Weights of a small multi-label image tagger: 149.8 epochs.
Rows from block 7, named by matrix and row number. Each number is 500 + 50 x the weight over its row's rms, rounded and kept within 0 to 999. All counts start at 0. Numbers have three digits each. After the name is the row's rms in percent of the matrix's.
# fc1: token-mixing MLP up (model.blocks.7.mixer.f.fc1.weight, 80x256), inputs 64-127
fc1.0 103:597493525545531484538457471521533498478407522471432533532501513520470516537494488512492606457536488590420535512464547497508501449482428592528560578498530529532429450487451521458601481488503539
fc1.1 108:534647491539434538516518561499521510531617458582574599487487460683476463485484531496483581526540440496495473437503476474465483508503525426474406464489464438373537482489453532521661537575494506
fc1.2 097:528560455494435393486396478439529507567494465464390451490505485523498397336462511446487334479495515583393528502408463477400531473541457401498522562441486508414512467506541560530393483427460472
fc1.3 102:486496494562551462560520430566547536484433516461508479512481420413479517534507481453451492497449529538446508519522585483512447501497491515533450476367438495424518498558501433385475464450508508
fc1.4 095:383522486498456564514537500502524476481573591488422556520546501455545465514485492535466482495558549564362495535505494497448526495521552531459550442447428474585496448506486520543585544602530506
fc1.5 105:547484502501516423523546421518564465424439433399440494542527408468503595476525502549492540393583508530493519455530464481571517530566496518443526563601512518541484506491407481411504532454430532
fc1.6 101:523436497491423415520472477481496527507520545453499446525471525600514426510572515358493453512510525510441545542411472577452581492549527526460381438443524530488548428479442468419432486447417497
fc1.7 100:519636467532435505489532595438506590508570441487399463501592445499534500599499519473491487529514519509415470548441521451491493476456458390488408511483436476531488530482417561451481577594502561
fc1.8 101:493584460518562642489533539540511575461501450556486582464453510552462546592445542511551496466486511493594496488651520507575520469539490399545427457463465481522531470602596555470482480524596549
fc1.9 095:427413498548535555512528525494495398473435531489626493457523581428472524367468537469500562526424506447526543502488510506414513511464456500514548476566541500524527558559646494496490549472518529
fc1.10 105:630383465463543455507508534522434395483450509576491502461532491509470528574493482431508554494506506490449585498397490440501456478552458446471497436559448473561487552446482383577450495447570441
fc1.11 098:439670533507523553495517539554541469547481521567491482523501490462524548468507500532523509491465505456471502534385483490572475490386573567498479462533523531506506581515420506540622538582502501
fc1.12 091:449432479481554389547518450451592580520453402438493470516450545525505464518492532569512466429439500574508494501447542489545512536518516578547536557578545490475535538501494515512410434534578537
fc1.13 104:555593532525538490538419522516460599466506563523572521530438564561472492424472387386486399401505600506470488459500494477433473520508493431554518568473493494468539588547389358499520513499403509
fc1.14 105:445591460463485512477442397469486373439586588504632503454528472475541516506536468487491360463466549499451504555333493474488479536523515461436349556588507478534512582532486473400520516492491490
fc1.15 111:526532472495514492490412535575533384493562575601534557548473446455480493490465458495460537619495577568522462497432484489593515474498511548475565539467534492517506436505472456387569517538522547
fc1.16 102:558534533630490456462531483464514457622524540490440487514576477392586490575513456449494538494512546468479463569516494454460545481511522504457592424513519480427495440457438470472513570579451584
fc1.17 095:520594436362488427519429589447470489488539481498435462548507479505524557535550534534520494396508520567571481482560616525530539552426486482532467541516544537548529491509608454509476591549455508
fc1.18 103:426489531443496386468409528507480658521525466543487501575532497423539566615537489473530383446546450486517539527460404468491477440479435559556494549462501446489424413487588566467510496491526464
fc1.19 093:348518495491487460522511469419403522478516475498544472455489482550464654446468590533553489592525475528559533485404460542482504509547584534603653426551460523542543535538491466577551554506496516
fc1.20 105:507372424511497488521479474463587566477516539511560483535525497417549505442546532499435478508525499501534502483542484541546472469441500512466376498434489526527482494539520466505458487481501434
fc1.21 104:582455527471515518504477479511495474474451512553410443476475449553467445559438471489491606462530543561584464588589482486508495487553515552505418487495500490480496423536404429405542484558446458
fc1.22 112:503504519513436452496514457553521474498462416491414484460541585504438464503496505546486507466614494485484485468460460483494515451460512479436503475402470454509544444493466584489474514594573530
fc1.23 103:552566544487532542418462450531542452477558494534552593509504537510501434469501537485551484547600478499566474533479527482603491515557580529539507453514475493473491453563485437606527584536553509
fc1.24 098:500382526541532522526522479517533681462446434499590489461528466436495346403545497502532571458569509574466554513554499512461459561578521469567616496474422474474514506520547498442561460487426531
fc1.25 096:549484488482507621503451523545489605448474505500492433484525531394495551480502569552475642576488514439583532577488442503481522528486489502502457463451487466459450534605521384645541540535483405
fc1.26 100:413566484517540361569551579495507507490469495453383481618485541388474509575582540424524467468397498424459533435390517502517470482447411542492391468537501474537510503455510482512473519531497524
fc1.27 104:409537507468459443482553381513510612450464509494466580501477404413478405382475493520475514607507475496529491590531463514559500473549560450496552534595473457523463484502511538448582408483373443
fc1.28 099:459601494580508444500531424459515522565527532446577487490465456593531497459477533583526563586508536641491464459407533510477575495533527534466599500563546510478531505430437477465460451510444497
fc1.29 105:576521535508400508498536608607465435482553469483540548503521527429467483494501473601534590551550519470500436513550483492494506529440468479413589528414432457540549525575523518453513481495530480
fc1.30 104:424546511406518446563414489514536534500480392502469441420538443470472454577457522461479517497541468498615502553455588474609533504396489504456453488590548485442509419501428450542493552539523543
fc1.31 101:451518523487497440512421537522434533513432493502504465484525541473488381407494480386500591515392478477508418515511466496522437507594495422516510641418468519471524436516539537470446416453487522
fc1.32 098:521587476484470481527554485541451619443507542518520534481543470589497523493503515520498546517524550500434461486462512390550467497394432446553592532560462461542459472542452513475464503465543597
fc1.33 106:384452535514504577570411370492433463494485465533463494537491496484541385563594541520433436494515585537537494488529541458501564526614451582523565511611514505439495457543550622545555553525482507
fc1.34 102:584407527534504585555492434542426434512546493387507520504477578550544487559481478480435489454499486590587499543514528502393540490617437499508430533545480531487469446514452547551518446533417445
fc1.35 094:548444539497522558550508401533422409487538553487463521445484473458481485462462530596505497443523452550496556443410486432510555520468543498399436419494417509385412383450442549568453505497475476
fc1.36 112:421490546506512489411529522498451545516468486444429537514577546622531485509466505511521614444526392536547476515484500480532552480492551544443424496578553489453476423435508521563521469501541503
fc1.37 108:495573499537511552575405451542517488444473497514562481456480433423523488532485502518475500497389534505446525475553490547470485498446495491565541442404485520509506564489411520512445490455438540
fc1.38 092:635475533474421631486493516530496450507427473511519439496543554627521440500493435546482540595459524484513445459499501456592473545513540453554427521470444463511477452439477583574436560574488554
fc1.39 106:522513541432443486527425386479462405516510455525497555548482390601486416526540522457458495472532401505546456544567554537561528476491451440484487561417481446473461483423444371566470511544576523
fc1.40 101:475548480457499547495496447531486515434464571551592496515444541563469500361539449512477535470481551528501507536548497484471484455552540509528524473553551457535439453423523538428462533585496477
fc1.41 100:504354535521535466510459503537469498549564446455507492516491491418506492583444505519469547489467509501504579523533454460538478518456391505507449545559544512555477470559613485541498480406485469
fc1.42 097:561601471503511529483532540511517488435424494548478459463509489539495587560505529611501528478480467474392491536519535442575453468525453517475615463449463465399487434532403538485451498528465507
fc1.43 098:526571495489517562529514539462585508491499472517491481459503482444428536520516561441505513474513518419413463495453424440547506423407387402411528474418465471490533520517432510429554509493434508
fc1.44 108:513539508497484497479551453486497519474395536538376498486435562421440451400476517527443526460532494409523528548598395469412467482510497515524553522487481545477541508511437528568464463534463476
fc1.45 097:530582561405446506571468501488483526498526425472391513492462424436410561474488556555477525553507544612526468522508492554475522449393514443530454467550498454437447537437530573476601449492437505
fc1.46 098:473388489568488603496572545531461489499535528471510499527548464464482589565460475524530568477504408449543543520539549521524500458433505503514478475576494450507482507549450491537400495516529460
fc1.47 096:453475450485481490503465458563579553457492585499486576500528498493524517423460518535571548551491545441556521572478476473480442509447533497465491499610513471400531383480581361433489457447486548
fc1.48 092:578551432566576470506446448439475442531517525508584458512540557420534348413464452468500524451444435535554503511452509522418487459496509500560434511523499486517529496500617493444568454411487506
fc1.49 100:602388509462455430515440451469423416379609474506537449516509451446480472522517450474473434568432527423525537442518537560499512562383558481571536479412522473507496589590533415458479501507599479
fc1.50 100:441485524482425435510552517442488526445486478420434501543417477493510485542500477457449496370545544534525474530418481496421462490494514464475472477551531527442546523490547473467516593468475529
fc1.51 101:548554497496471420515505589454498497484505544487507500507515388471524446394510443468552449495391500494419496522446514509485532554548509568469415471604468444518477494532532461431451530497541490
fc1.52 106:574553494476459562540554453490482436476513493539537471448451481658523533531547457589437520553496466498451438537497533507493496501499454433562562499442490516474490648516586492551519488511501513
fc1.53 091:507466484509463327511485551452487565468530561535398491573503444504499586557442502445495520566596514522563523468490515528432527521498517506572508519548494548512468586442457403601371428504522578
fc1.54 099:425472529513485495515516485442557465567431500453412473530495427555481453525552515506491610477456546510428478529571484430418496477366446558518456526448562501416490428533546429439447509522509480
fc1.55 102:477470448554535547466571516508504505455589514474523477425536545499533410457428496455555465436444484542496502514502517469566457502499512613456454521559469516520454528529501520471494478421386515
fc1.56 094:539351525472513533490450475450441357485459645518522476445496551542468448555439461460510436463513507427464503530421498471445455503498480519561519495388479475523534510503420503508424529436499496
fc1.57 090:510500528550539482481463454587418492547537521446438523506569446546447587498477510685498498478404456541523474469504557530455558582530488553491377552562529494564509538525566481612448386533481510
fc1.58 110:410432454467520547483572465500382486511459504497454541527528402468533581632523483609477459451530524478478551465584524479464518452543606518498504506543505515496495504551515492564587441548555494
fc1.59 088:495513518482476417532573514510396420508550504515488531494544372391524445448531487523501473516401514463484467388466488483523539468506525563593514494575453479530504618513511526496506576590468508
fc1.60 101:473468507496487433484502438534455435410455481503461434478509558530467485586484541517463423555488445463512559472565531536386501560565491509464434465518530557532470534463516423473399428537597425
fc1.61 092:541474444444506435504412497577440353505630521513501519528556410513465423490521553481560458502472519483516436444560502502559600554463514432497468495515520514497466536493494419430397559489586436
fc1.62 100:507594516459547408526509428407644489538428473488475484469441522583480519488475483531494535463419576413525442520397512542399526464480599529552437510431448496490526466500407471524480489543550553
fc1.63 088:522508534481527547457571553481525515452570423512571486524522625697569578502549514542524511427469490513511667411529530522488574489602516462522452488518530460566529542378480512507442528510444559
fc1.64 097:480576535553519548518472438473631592382595575461524441512549439551525566538432486614474478523412420505579556442468498528535493518507505555473540475495515478508445517535471435430529536537582518
fc1.65 102:485371544485419444543540439421531432543592434515517509543468538512521466376455539565557542466526569467508498546454441523411425522432469530500591501577516460471526544469576554425451523523610526
fc1.66 101:401515463572496451479566485465430392457554485453493503531473380507516506482456514512512490430509515568475513535488491448496505472528516541507522511464439511524454573530329469520486399381515512
fc1.67 097:500505521524513585465542446470510503483472519483463492531550518458465498528507535490447579493452510558459476456516518515563543539499497526442564502426445433416469566548468537578509469490489421
fc1.68 094:414536571546511446500528538491471503533578495524529571502533461579520465514495483490447501504559441428484559504530574480497464509593510489545543463554428463504540464480556547470412470523466491
fc1.69 101:539641589533505437459580450503481429424562486500486516434420428296529593558587537485560564480483492550466479547462391572475484436405454509528567555540491490507481431472621474375421457491511466
fc1.70 096:449511432549482519502516457471522487471498464494534522504590571604527648534510473396491432560439551411546523544552517528548522492455497536558397508552467505500527506460447413548445459563533528
fc1.71 088:559427482532475547559475461514636608530524542611411536483533463594513530573472526496532508443494572498402500558571513564514519504456509497560544400491490510462585536500540512541507547455497628
fc1.72 094:434423473478503482538516571540505561538519487471485447538508496603507485544510437557535359480462446478465489476570593494423493466520506520478469451440507483531511515477541567470370485532496549
fc1.73 107:491441520512474431489499571538494465492508569464462485467481465481512525464497498573431497478606448466471537465516478488515527447447498503512446530523475540657525425365516468464410487520580519
fc1.74 103:493467476539490515585437539483513530436505427478605518497450596472503416405547528500513496435500427495535473474522486481418504424476531533488467503556550503490519494434604525546597469449418477
fc1.75 100:470458492448425488456431339409441506541520476540480514444438346441512534463562513540541592458542542478543482526469549572572467409593548478406471501583471490509491521513514520452590493440441507
fc1.76 094:469463470521460469521500561475487450507535619486460463510524549508517493539491469528478582568500525563557546472497505480479486466505501512460461491539485466442490541468525543539463483501489522
fc1.77 101:546466501576506504497578556476437454589542573543484539442426527550456541381526407579493480489463490580464488455490421519532520484525530441526444507512491465454472472539554483594540555518454392
fc1.78 102:452429468513466505469550583497491492406566368507524467431446492541499491507473477497480528484549506496441502538374537457497544497504489374441541497545506485555568480497521514451473500449424545
fc1.79 095:474548438507458565483576502514546505547589499571540540465531499421513442489527529417489477429457446468536546497465515502510480529516481567479356562547493483558517539532442531569617430538462523